From a checkpoint of a small image autoencoder.
Training: 5500 steps, batches of 64.
Rows from block 2 of the decoder of a small image autoencoder, named by matrix and row number. Rows with one number belong to one channel. Each number is 200 + 30 x the weight over its row's rms, rounded and kept within 0 to 999. All counts start at 0.
After each channel's rows are labels from the 100 images, of 14976, where the channel reaches its highest value: "top examples" is what is common among them. Only what is clearly more common there than usual is listed. The data: rendered scenes of coloured solids on a plain floor.
# convs0: first 3x3 conv (decoder.decb.0.0.convs.0.weight, 192x192x3x3, each kernel summed), inputs 96-191
# convs1: second 3x3 conv (decoder.decb.0.0.convs.1.weight, 192x192x3x3, transposed, each kernel summed), outputs 96-191

convs0.81,229,129,215,188,214,196,215,214,221,190,173,252,193,213,191,195,245,242,177,184,203,182,272,218,200,187,223,177,197,162,174,247,224,223,197,220,194,218,183,241,237,131,207,185,208,118,240,232,195,210,165,231,194,220,223,237,211,171,193,212,215,181,182,192,213,185,161,218,134,221,146,170,191,235,189,254,196,186,215,148,126,187,202,245,204,208,185,200,176,190,194,204,159,216,163,155
convs1.81,120,245,210,222,149,237,234,212,159,173,231,158,178,233,177,180,201,170,194,212,160,207,189,201,223,199,172,227,208,246,208,170,162,188,204,180,192,177,213,160,152,237,228,213,246,246,177,212,160,153,187,157,214,163,180,125,226,187,216,187,173,210,264,165,183,220,235,160,171,210,227,202,198,142,222,161,203,215,150,158,250,186,206,181,213,199,207,195,217,208,193,224,228,202,215,220
top examples: count: five

convs0.140,188,209,224,205,227,190,192,253,196,177,190,283,145,239,213,224,233,245,213,195,178,203,237,195,158,201,178,225,226,189,219,180,157,180,205,154,210,190,226,198,191,219,175,156,147,200,235,158,190,228,163,163,235,217,249,245,154,225,191,175,183,186,200,209,146,218,198,188,225,221,147,263,215,161,187,167,230,210,187,187,168,185,177,215,198,194,228,202,224,217,205,167,218,206,217,219
convs1.140,255,195,209,198,172,215,165,200,229,278,218,166,205,187,171,213,184,165,206,193,220,194,203,179,155,212,234,151,212,255,184,254,131,189,192,199,183,175,155,200,223,201,232,256,226,162,201,264,213,201,211,205,214,148,203,213,214,126,253,227,201,179,229,194,246,178,208,164,152,163,261,148,170,221,192,235,175,209,181,185,236,240,179,178,189,220,132,188,178,198,163,188,193,221,195,231
top examples: red object; its colour: red; count: five

convs0.23,222,199,179,203,128,167,142,214,254,170,226,231,185,185,187,214,219,223,194,231,192,171,191,233,179,242,222,159,246,228,218,218,151,154,171,232,248,180,156,242,211,168,204,126,191,148,240,275,213,170,228,179,234,231,203,209,225,201,225,204,217,214,215,218,171,200,167,178,233,209,194,195,210,168,139,225,195,189,234,196,224,178,250,178,187,212,180,193,208,200,204,165,137,142,213,248
convs1.23,185,250,261,203,241,141,198,191,146,217,166,168,200,194,241,149,153,201,195,179,210,157,175,139,193,129,154,193,235,215,211,182,233,201,173,178,183,229,245,178,190,216,180,263,221,234,206,164,183,202,172,163,214,187,203,207,210,173,197,236,238,166,191,120,205,151,206,223,219,210,206,212,159,203,241,150,212,203,152,220,180,233,187,215,234,206,221,200,195,218,170,214,262,208,207,191
top examples: black object; count: five; its colour: black

convs0.13,203,210,198,192,216,187,188,196,185,225,216,152,124,240,177,175,160,232,220,226,233,192,293,221,212,185,216,194,162,233,184,212,240,208,214,308,178,194,188,172,212,230,193,206,210,175,190,161,203,207,245,158,185,232,298,202,222,200,248,205,227,244,204,188,214,182,234,232,136,191,207,172,173,232,186,284,224,195,201,221,192,219,202,196,223,203,190,204,261,240,193,231,219,195,184,182
convs1.13,225,193,223,222,159,182,189,182,235,228,162,240,194,231,192,248,225,186,157,174,202,205,106,262,177,176,199,197,200,243,186,215,183,231,272,154,170,158,200,233,197,160,270,189,208,150,208,241,215,165,172,217,191,157,122,195,213,156,182,231,175,159,195,248,227,176,194,195,185,184,204,166,208,186,186,278,188,211,168,168,214,208,221,175,170,196,166,184,165,161,170,213,166,250,193,224
top examples: count: five; orange object; yellow object; disc

convs0.55,189,163,144,200,189,148,202,187,180,212,201,203,122,177,178,203,148,174,202,200,176,222,213,279,181,119,226,179,210,215,210,140,192,186,217,239,167,200,195,166,186,199,221,193,197,196,241,170,199,234,204,182,182,227,178,204,189,201,232,194,212,193,214,179,142,206,192,144,265,152,196,232,218,261,196,212,200,176,201,209,189,194,228,199,155,240,156,199,179,195,170,229,186,234,174,217
convs1.55,213,227,225,230,234,244,193,212,230,179,208,196,233,209,228,221,202,184,204,210,251,215,212,161,186,192,177,194,232,212,127,204,208,184,198,216,229,209,187,187,213,220,219,185,234,210,208,214,212,160,265,197,232,156,208,224,193,216,163,248,160,167,218,207,206,183,209,273,195,210,233,179,225,187,217,186,224,243,210,154,214,150,223,224,189,170,198,189,223,245,235,206,203,163,253,223
top examples: count: five

convs0.133,213,152,175,167,230,176,237,186,207,137,213,218,225,185,162,189,234,190,242,229,202,203,106,114,246,215,243,194,224,198,198,209,181,193,222,38,200,270,194,169,228,208,168,186,169,203,201,226,200,178,206,195,186,193,134,185,234,214,209,221,175,150,210,204,189,213,193,194,205,210,245,233,195,211,195,185,237,202,235,259,188,240,188,193,204,230,151,199,208,229,202,220,206,217,215,227
convs1.133,127,245,252,252,159,182,225,235,167,178,231,175,148,194,210,179,194,211,193,206,166,233,237,206,242,162,172,240,181,154,203,218,245,229,148,250,194,189,205,210,185,186,209,176,176,222,171,157,170,192,170,190,238,237,202,220,206,221,194,176,229,244,235,137,166,209,235,253,204,226,185,244,239,193,218,160,184,215,234,185,168,158,181,192,198,237,241,179,203,162,240,183,245,188,214,168
top examples: white object; disc; light from behind the scene; its colour: white

convs0.67,155,244,199,188,215,169,205,185,250,261,227,154,180,247,181,177,234,227,196,200,162,234,216,196,227,223,208,173,195,210,186,264,160,178,240,218,212,225,203,204,169,186,191,237,211,241,156,216,195,194,162,184,151,167,168,172,182,201,246,261,187,216,187,178,222,204,226,303,234,165,202,178,219,168,194,139,172,194,181,173,231,185,214,241,142,183,213,195,217,182,196,211,259,160,198,198
convs1.67,220,205,192,208,174,163,207,201,159,134,181,215,187,205,222,202,166,187,172,221,184,206,200,197,210,205,170,94,201,227,217,205,240,219,165,199,243,138,215,223,237,206,206,188,153,233,243,168,173,171,187,226,246,171,180,187,158,179,218,128,240,208,149,227,214,211,149,209,221,214,170,203,239,207,198,188,227,178,223,246,183,212,174,179,194,217,197,219,178,194,179,174,180,209,200,225
top examples: black object

convs0.41,213,203,187,148,170,260,206,200,240,216,217,219,248,204,188,186,237,200,197,176,212,149,149,214,203,206,219,161,237,159,214,248,281,176,211,223,207,202,224,172,231,180,180,211,163,189,211,218,151,201,254,256,165,183,167,163,155,200,137,189,186,167,217,194,216,196,191,191,177,211,201,184,195,193,210,183,200,223,226,224,198,147,219,217,201,184,219,210,223,196,160,218,199,167,188,246
convs1.41,211,179,154,159,247,202,185,219,214,237,202,172,235,206,221,143,164,159,243,221,186,215,253,143,205,168,179,190,234,226,270,177,172,139,218,190,181,242,180,193,188,206,190,210,220,215,195,187,212,202,179,225,234,166,189,162,182,170,195,228,215,147,228,190,250,165,213,208,265,231,206,202,189,166,207,193,225,172,185,226,191,216,213,172,217,183,147,199,189,217,225,218,168,204,203,191
top examples: black object

convs0.98,210,210,177,219,192,189,200,184,216,225,209,203,216,236,195,116,252,249,154,190,167,184,176,213,183,210,210,171,179,223,175,173,181,247,234,218,198,202,177,218,211,147,246,151,231,246,205,197,210,206,210,190,156,243,240,200,172,233,154,166,226,207,163,159,164,249,203,238,187,217,187,201,179,217,168,219,198,205,231,247,280,213,184,208,213,206,228,207,173,204,149,214,204,211,214,163
convs1.98,227,231,198,213,199,173,218,198,177,154,188,223,196,194,185,274,172,221,228,186,246,201,215,197,208,180,216,209,201,168,228,200,189,196,121,188,263,189,202,202,206,257,158,253,180,142,193,171,205,170,189,234,255,170,172,172,168,217,253,193,199,249,280,212,208,167,216,190,206,192,209,188,181,177,230,183,169,209,210,157,138,193,228,212,199,219,218,219,203,222,238,156,208,223,163,230
top examples: black object; count: five

convs0.49,219,191,206,187,224,152,156,197,243,181,270,172,193,204,240,228,252,185,204,191,212,244,191,160,232,246,245,179,201,155,200,215,199,221,198,244,287,239,176,192,230,198,192,138,242,281,203,163,193,187,210,212,230,198,162,215,222,158,175,206,219,233,236,217,245,169,211,227,148,156,210,255,193,216,190,201,151,174,164,212,231,173,209,196,232,166,252,171,173,198,205,166,217,197,193,232
convs1.49,181,231,206,248,232,175,185,205,222,160,184,171,221,206,145,231,148,200,234,157,221,228,276,216,182,194,223,249,186,216,224,202,220,197,189,159,174,209,195,189,214,169,207,175,211,117,198,224,193,226,215,197,251,223,211,221,221,179,212,160,149,196,212,191,196,153,223,167,205,219,209,159,221,236,231,188,217,245,176,214,204,213,224,221,174,234,189,208,199,227,220,233,186,270,203,206
top examples: black object; count: five; hexagonal prism

convs0.28,193,248,212,192,221,240,202,210,194,206,208,181,193,196,218,236,218,221,171,179,209,241,239,203,177,224,240,147,188,129,214,205,218,217,211,195,245,248,190,226,175,180,208,206,165,238,181,178,187,188,193,214,230,206,217,204,139,247,237,199,145,123,200,195,272,193,171,245,223,186,178,235,168,189,218,162,197,207,194,234,282,205,201,244,203,181,228,194,220,194,201,197,205,165,179,230
convs1.28,157,204,248,214,137,95,227,230,203,206,182,204,141,216,192,195,170,209,169,210,153,236,243,187,233,154,188,187,225,201,217,178,186,214,168,171,178,153,228,208,192,220,194,158,237,179,202,219,194,189,192,178,199,209,175,206,204,181,137,191,224,226,202,209,182,230,198,219,140,203,218,196,258,163,189,189,194,231,209,157,142,185,199,219,175,218,204,283,162,219,233,188,251,182,199,168
top examples: black object; count: five; its colour: black; disc

convs0.132,240,204,223,213,220,231,253,197,139,231,128,218,248,193,173,232,182,201,247,138,210,212,190,187,195,240,198,210,257,181,174,233,152,195,179,202,252,184,169,220,197,220,198,219,204,168,238,196,197,172,218,222,166,183,212,241,181,214,202,210,249,138,183,218,225,261,173,179,176,174,221,214,207,178,179,205,229,186,185,211,188,212,228,180,196,192,208,196,197,152,237,180,185,172,161,158
convs1.132,239,238,222,163,173,204,165,231,177,243,247,196,139,240,241,159,190,166,158,247,227,178,158,256,221,188,195,200,219,198,227,172,226,165,249,201,211,250,220,180,200,223,195,218,218,212,149,231,245,177,210,185,210,225,181,263,192,209,181,201,216,199,186,169,194,186,207,164,257,211,178,217,166,236,230,206,161,215,196,163,235,201,196,214,199,174,168,222,217,178,171,214,216,203,251,191
top examples: red object

convs0.4,193,195,190,179,232,176,247,187,209,195,192,221,210,177,162,193,162,235,227,173,239,228,97,121,243,206,208,213,214,215,210,179,222,215,202,98,189,165,176,196,194,190,176,148,253,211,208,194,196,189,201,198,218,208,157,194,186,187,204,174,190,173,174,193,203,191,225,213,142,183,220,192,209,208,277,122,213,181,223,219,182,153,165,177,193,238,164,215,206,182,209,199,211,172,184,236
convs1.4,184,223,180,207,193,247,183,217,213,280,204,154,219,248,208,135,182,198,211,209,204,164,218,229,138,154,230,223,188,182,171,227,148,178,203,188,222,209,197,213,224,192,167,204,192,194,212,190,248,202,255,174,169,207,264,219,205,212,223,244,233,235,257,221,208,212,148,200,206,223,177,185,111,229,179,271,214,145,167,212,197,194,234,210,166,195,167,220,221,212,184,210,186,189,229,226
top examples: count: five; teal object

convs0.31,219,170,238,220,119,195,199,214,253,178,204,205,108,181,187,153,204,237,160,186,208,201,189,212,199,181,200,224,165,244,222,207,151,214,250,234,223,155,190,255,186,150,218,162,201,216,167,249,147,191,195,221,227,137,221,198,205,166,221,218,197,208,219,228,192,219,205,248,188,226,193,202,197,199,186,227,173,173,222,185,215,209,194,207,208,178,217,189,185,183,190,184,166,214,147,219
convs1.31,138,215,209,228,229,185,223,200,209,169,161,207,254,213,153,183,166,151,209,200,209,201,238,159,174,249,148,182,254,148,178,187,231,212,164,213,159,229,219,184,180,256,193,180,221,231,212,182,175,173,219,167,190,222,238,166,209,198,204,143,191,258,213,163,119,202,186,184,179,230,150,209,181,187,192,144,221,250,189,185,212,206,225,200,187,246,227,248,181,239,184,220,214,177,203,197
top examples: count: five; light from the left

convs0.70,240,242,255,216,193,212,186,160,181,234,268,186,166,196,243,190,254,172,173,197,171,181,190,214,169,240,132,226,195,179,158,205,195,166,231,180,174,239,241,224,168,205,174,229,195,180,230,209,183,191,187,159,195,196,192,243,189,174,215,209,236,271,257,124,238,214,197,182,196,220,218,174,215,200,123,203,168,196,175,187,208,206,217,243,211,162,169,161,197,247,183,198,227,233,246,200
convs1.70,179,197,156,187,182,162,218,173,204,200,162,194,224,238,169,263,183,223,221,221,241,227,295,200,214,171,205,195,238,241,257,202,176,236,191,235,208,220,187,181,225,219,229,125,172,204,176,188,212,206,197,216,199,202,180,187,234,188,224,170,157,147,167,237,199,150,239,231,224,189,184,171,246,192,258,198,249,211,247,201,237,200,213,170,187,200,197,236,209,206,206,176,219,157,196,240
top examples: black object